config = dict(
    encoder_arch='conformer',
    n_mels=40,
    hop_length=160,
    win_length=400,
    vocab_size=60,
    encoder_norm='layernorm',
    encoder_num_experts=8,
    encoder_width=160,
    text_encoder_norm='layernorm',
    text_encoder_norm_position='pre',
    text_encoder_head_dim=32,
    text_encoder_parallel_block=False,
    final_lr_fraction=0.05,
    adamw_weight_decay_other_params=0,
)
Rows from block 9 of the audio encoder of a small contrastive audio-text model, named by matrix and row number. Rows with one number within an expert belong to one neuron, the router's apart. Each number is 128 + 24 x the weight over its row's rms, rounded and kept within 0 to 255. All counts start at 0.
After each expert's rows are labels from the 100 clips, of 14976, where the router gives the expert most weight on average: "responds to" is what is common among them. Only what is clearly more common there than usual is listed. The data: chords played on synthesised instruments. In brackets: how many of the 100.
# router: router (encoder.blocks.9.mlp.router.weight, 8x160, trained with AdamW), inputs 80-159
# gate: expert gate (encoder.blocks.9.mlp.gate, 8x32x160), inputs 80-159
# up: expert up (encoder.blocks.9.mlp.up, 8x32x160), inputs 80-159
# down: expert down (encoder.blocks.9.mlp.down, 8x160x32, transposed), outputs 80-159

# expert 0
router.0 [158  99 125 148 127 148 131 149 128 139 132 138 115 148 139 101 128 110 135 103 150 104 147 131  80 108  87  91 102 136 122 101 130 144 122 155 115 142 136 102 156 127 183 106 128 101 150 112 131 158 147 126 113 161 141 170 102 154 106  96 137 136 133 109 182 118 162 104 137 130 137 128 121 157 143 146 133 145 115  75]
gate.2 [158 120 159  91 151 144  81 165 135 130 118 118 145  96 147 116 104 124 128  89  92 152 144 113 151 141 108 158 104 143 100 110 130 139 136 123 178 114 115  94  96 130 115 171 156 122 178 166 133 173 150 118 159  89 184 130 165  85 139  80 138 146 116 106 130 127 111 109 158 102 113 142 135 151 165 205 101 115 157 128]
up.2 [ 91 147 146 142 161 137 113  92 138 148 187 132 119 141  91 126 106 130 109 105 148 139  94 146 162 105 111 115 118 111 137 111 182 127 126 134  94 126 160 152 144 137  87 163 130 120 118  80 171  94 119 109 111 135 127 101 114 103 101  95 138 112 160 134 123 120 110 115 147 108 124 133 128 117 137 125  83 149  93 115]
down.2 [124 123 126 180 135 152 155 141 142 127  78 145 136 126 147 133  55 151 169 135 106  91 111 163 131 140  96 153 141 107 111 134 135 122 154 149 142 111 127 120 135 113 112 151 131  85 140 161 145 124 103 166 132 142 168 128 125 141 133 145 106 111 141 117 165 152  81 100 131 101  51 146 152 113 137 111  94 138 137 121]
responds to: the note B (94); playing: arpeggio up (57); plucked string-like (29)

# expert 2
router.2 [154 104 122 161 106 155 117 135 119 131  96 138 128  86 157  89 124 162 124 115 160 112 130 140  99 102 101 135 104 143 131 129 136 131 121  98  94 140 161  64 108  96 174 123 138 151 152  94 167 143 129 141 143 130 135 151 149 135 103 142 165 175 113 113 119  90 165 185 115 156 158 126 125 120 104 144 152 137 119 102]
gate.2 [135 127 164  98 115 106 116 113 122 127 119 114 120 122 162 121 118 132 131 103 118 121 113 101 104  96 164 118 103 108 140 133 123 139 162 149  94 112 110 186 180 100 132 122  91  70 136 111 182 132 111  94  95  93 119 122 136 120 161 148 170 147 100 107 120 105 130 178 113 160 148 131 148 142 134 154 113 148 138 115]
up.2 [100 134 102 117 148  98 151 180 190 125 128 118 168 137 147 103 130 146 178 122 125 116 155 135 117 164 121 121 132 126 116 120  58 141 123 154 159 113 121 126 159 126  89 128 139 134 101 106 158 173 141 147 123 131 165 109 129 125 128  99  68 146 109 115 137 119 122  95 110  59 121 143 138 118 129  96 116  99 112 142]
down.2 [147 134 131 124 108 163  97 174 149 111  62 150 149 129 119 126 125 135 180 151  93 128 168 141 144 161 170 141 138 125 131 139 104 136 160  59 126 180 152 159 154 136  73 106  99 149  93 106 139 125 112 129 125 123 110 129 132 107 159 134 137 140 117 107 161 121 100 151 101 172 137 124 163 135  76 132 114 175 127 131]
responds to: pink noise (48); marimba-like (42)

# expert 4
router.4 [126  93 168 142 115 169 122 149 167 155 124 118 128 108 159 110 121 137 179 135 147 105 121 102 149  98 175 118  93 146  99  82 153 166 145 129 127 150 135  73 151  96 167 130 129 129 165 140 175 149 132 146 102 151 125 137 163 122 120  98 166 121 114 111 143 149 122 121 160 130 145 162  86  86 147 144 158 166 155 115]
gate.2 [127  66 117 139 119 128 119 112  82 139 180 132 100 113 139 143 135 127 106 157  94 134 117  94 114 146 153 120 147 137 120 125 140 118 136 211 118 172 147 140 136 102 145  86 118  93 170 128 136 172 138 168 114 130 146 132 149 131 127 106  67 135 104 125 162 132 124 152 120 159 132 158 109 126 113  97 129 132 140 129]
up.2 [140 126 145 121 133 121  51 128 138 146 146 156 152 102 153 113  87 130 149 179 107 136 166 134 133 144  67 121 158 152 126 126 110 121  88 107 142 105 113  99  84 134 101 108 147 173 136 143  95 129 188 106 105 145 140 125 127  99 110  90 120 126 141 123 108 122 128 113 123 172 113 118 136 111 143 136 141 163 117 142]
down.2 [121  71 145 131 107  77  99 159 142 127  69 107  96 152 135 106 113  89 137 110 173 161 158 114 125 177 125 135 156 122 100 105 116 136 124 156 105 119 115  96 106 135 155 165 102 174 169  99 136 133 132 111 124 174 121 111 122 149 142 155 132 119 131 147 134 129 161 131 112 128 111 154 130 131 179 105 133  82 144 112]
responds to: arpeggio (86); marimba-like (38); rumble (34)

# expert 7
router.7 [119 117 106 104 103 139 124 138 102 141  95 130 154 159 129  83 113 140 108 117 168 123 112 173 121  95 136  97 151 100 141  66 153 136 115 112 134 140 125 158  86 126 122 109  81 192 135 119 134 144 121 131 145 130  98 113 101 141 136 153 129 129 164 124 168 115 124 120 143 124 156 150 115 165 145 144  86 158 114 147]
gate.2 [137  99 155 138 150 101 105 136 114 145 129  97 111  93 138 116 166 128 135  84 120 125 172 108 126 128 109 104 110 142 130 137  66 126 119 109 156 106 116 148 152 125 131 175 107 118 119  88 154 114 117 121 161  98 113 126 116 162 120 138 157 143 115 135 100 110 157 130 138 109 106 162 143 115 125 182 141 147 168 120]
up.2 [138 122 148 130 138 125  96 115  94 163 158 131 125 127 151 114 109 151  88 102 135 124 119 130 132  89  97  94 116 151 143 157 119 137 118  78 127 105 178 140 107 118 186 142 154 143 122 181 112 110 127 153  86 111 133 152 135  93 131 123 128 132 124 116 123 144 130 126 139  62 125  93 148 152 119 168 180 147 184 154]
down.2 [127  99 105 157 113 159 101  93 170 116 115 125 111 116 175 141 132  72 114 121 131 154 135 147  84 150 137 142 175 123 124 139 119 145 146 165 116 144 158 139 121 132 134 158 139 133 126 107 116 163  78 131 144 141 114 117 108 152 123 124 157 123 124  99 163 123 163 105 117 141 155  90  98  77 105 106 146 120 100 152]
responds to: the note B (65); muffled (low-pass) (39)

# expert 3
router.3 [146 143 114 138 161 111 137 135 119 159 117 120 109 119 149 153 137 143 165 119 133  88  72 103 121 148 116  86 113 121 109  87 124 166 134 159 126 135 111 152 131  72 131 120 169 111 125 130 108 134 132 116 100 165  97 153 139 144 126  98 130 165 123 147  87 150 152 151 115 160 114 143 121 163  92 127 110  94  95 118]
gate.2 [100 117 178 130 133 103 109 156  88 123 142 122 101 131 137 131  84 158  89 151 117  79 127 105 169 108 130 122 110 180  99 143 139 148 162  90 151 137 119 111 158 122 109 121 154 127 144 143 100 133  95 133 141 124  86 104 127 119 141 138 157 139 102 139 131 122 136 171 140 148 133 188 182  78 108 147  68 162 119 132]
up.2 [148 126 108 149  97 123 129  76 159  89 134 132  96 126 141 121 140 155 154  92 131 153 133 133  97 161 124 122 143 131 127 127 124 114 122 125 122 151 133 125 135 113 123 176  63 151 122 120 161  88 128 135 116 164 186 108 118 134 141 121 107 125 157 101 114 121 150 125 109 101 144 147 107 118 137 139 149 142 101 122]
down.2 [125 128 119 108 135 179 145 110 130 120 149 139 169 133 128 111 140 114 144 134  98 107 130 132 146 177 104 158 118 125 146 102 118 112 103 112 148  57 135 139 155 129 124 160 154  99 144 125 158 133 157 109 155  97 216 139 144 155 120 105  85 136  81 159 135 122 111 102 141 114  96 139 149 160 146 137 119 109 163 125]
responds to: the note B (61); thin (high-pass) (51); instrument: marimba-like (27)

# expert 5
router.5 [174 113 135 157 120 149 131 107 126 147 126 143 136 136 125  95 140 120 137  97 129 111 121 110  95 128 140 140 141 145 107 148 164 132 114 135 160 119 135 114 128 108 197 137 144 123 170 118 135 149 114 115 127 128 125 143 126 112 129 123 169 133 108 110 136 112 155 146 138 155 114 191  90 120 125 150 144 131 116  81]
gate.2 [138 126  72 150 135 124 145 108  84 161 109 129 128 130  98 103  85 139 163 144 142 132 116 131 130  65 132  68 150 130 126 120 170 135 109 156 191  94 131 146 157 112  99 129 182 133 146 137 112 160 134 113 126  94  95 148 121 144  69 152 122 124 158 127  93 128 141 133 102 129 119 142 137 120 124  95 125 131 106 123]
up.2 [131 136 113 109 122 152 141  78  87 133 128  88 128 140 111 140 138 154 105  65 112 119 159 128 151 151 145 155 100 113 142 152  75  97 143  70 147 169 102 124 165 130 142 149 161  96 162 129 176 100 120  65 135 127  95 102 149 149 117 133 160 126 112 124 133 100 117  95 144 122 138 126 105 102 133 119 148  91 109 141]
down.2 [132 128 150 136 106 142  91 138 143 150 150 122 139  95 135 126 120 138 141 144 129 115 121 124 115 138 169 152 120 112 121 169 151 113 141 137 109 127 125 147 182  99 134  94 116 172 155 119 139 156 138 184 124 118 139 145 140  55 164 129 146 141  99 120 130 134  94  83  89 127 155 114 167 129 144 130  92 159 117 128]
responds to: the note B (78); the note F# (60); rumble (36); root: B (35)

# expert 6
router.6 [ 95  77  83 126 105 144 146 120 124 147 105 133 127 141 101 130 136 139 119 133  96 101 147 153 132 129 141 122  83 137 163 138 124 138 111 130 161 126 133 121 113 144  98 142 134 159 120 131 131 128 147 161 118 130 131 141 147 126 137  90 155 156 165 114 117  76 141 153 127 149  93  89 157 115 106 133  84 147 156 139]
gate.2 [127 125 117 123 134 117  95 136 112 139 121 138 147 143 147 137  99 164 127  83 110 175 146  92 108  81 136 184  78 106 116 135 104 125 152 137 102 131 104 146  67 139 182 172  99 133  93 131 135  97 104 116 150 128 134 136 148 149 118  93 150 135 106 170 127 149 129 143 124 171 147 147  97 133  98 186 156 120 129 114]
up.2 [143  79 147 147 104  81 161 121 133 149  98 108 130 129 128 111 119 133 107 137 171 113 154 102 158 158 115 151 134 161 116 108 128 122 118 149 141 148 122 127 156 136 153 134 165 141 143 193  97 147 125 115 131 146  47 142 142 164 142 120 140 138 136 115 125 124 131 145 104  95 132 141 112 121 151 177 131 137 108 109]
down.2 [142 136  95 147 128 121 130 131 103 122 150  91 138 107 152 134 149 156 141  90 129 121 139 102 162  53 178 191 128 162 133 107 146 118 139 108 132 163 125 133 179 124 109  95 106 113  86 139 138  99 157 178 154 101 117 155 132  96 102 181 166 130  83 117 117 139 117 127 122 124 137 170 135 144 120 181 107 137 126  88]
responds to: arpeggio (84); rumble (47); marimba-like (42)

# expert 1
router.1 [104 145 114  88 160 133 112 122 136 117  91 136 132 134  85 144 116 141  90 123 161 146 118 169 120 128 134 111 167  96 135 110 131 106  96 134 102 100 122 153 135 169  89 113  99 155 134 158 101 124 124 115 127 114 113  68 109 132 158 138 111  79 148 135 149 127 110 122 161 119 118 102 115 168 154 112 102 116 147 118]
gate.2 [127 125 148 105 108  87 160 162  87 147 142 118 145 116 140 114 126 148  94 158  64 150  97 104 148 108 110 133  92 124 147  86 116 106 131 204  54 139 114 119 137 131 141 136 112 117 143  99 135 171 113 109 146 109 127 118 143  98 119 123 126 136 128 164  75  85 151 131 137 132 136 135 102 181 114  85 123 128  91 144]
up.2 [147 139 132 116 122 158 128  97 118 135 122 117 148 101 129 112 114 140 128  78 113 148 142 173 177 151 105 113 137 144 130 163 110 148 168 136 112 131  95 112 150 125 143 108 109 196 120 172 106  87 159 113 138 152 102 156 138  78 136 118 118 115 142 110 120 124  89 154 116 162 123 115 128 128 151 160 143 144 157 133]
down.2 [142 183 152 142 149 143 123 138 113 159 130 126 132 143 124 133 119 104 135 113 112 175 134 126 106  49 105 128 102 156  96 143 166 149 117 130 166 141  97 104 156 153 111 117 134 142 115 153 147 180 154 103 119 138 102 123 153 117 139 134 157 154 107 133  85 139 159 122 129 138 106 111 113 148  77 160 109 122 147 115]
responds to: reverberation (66); text has "room" (66); text has "reverberant" (66); organ-like (29)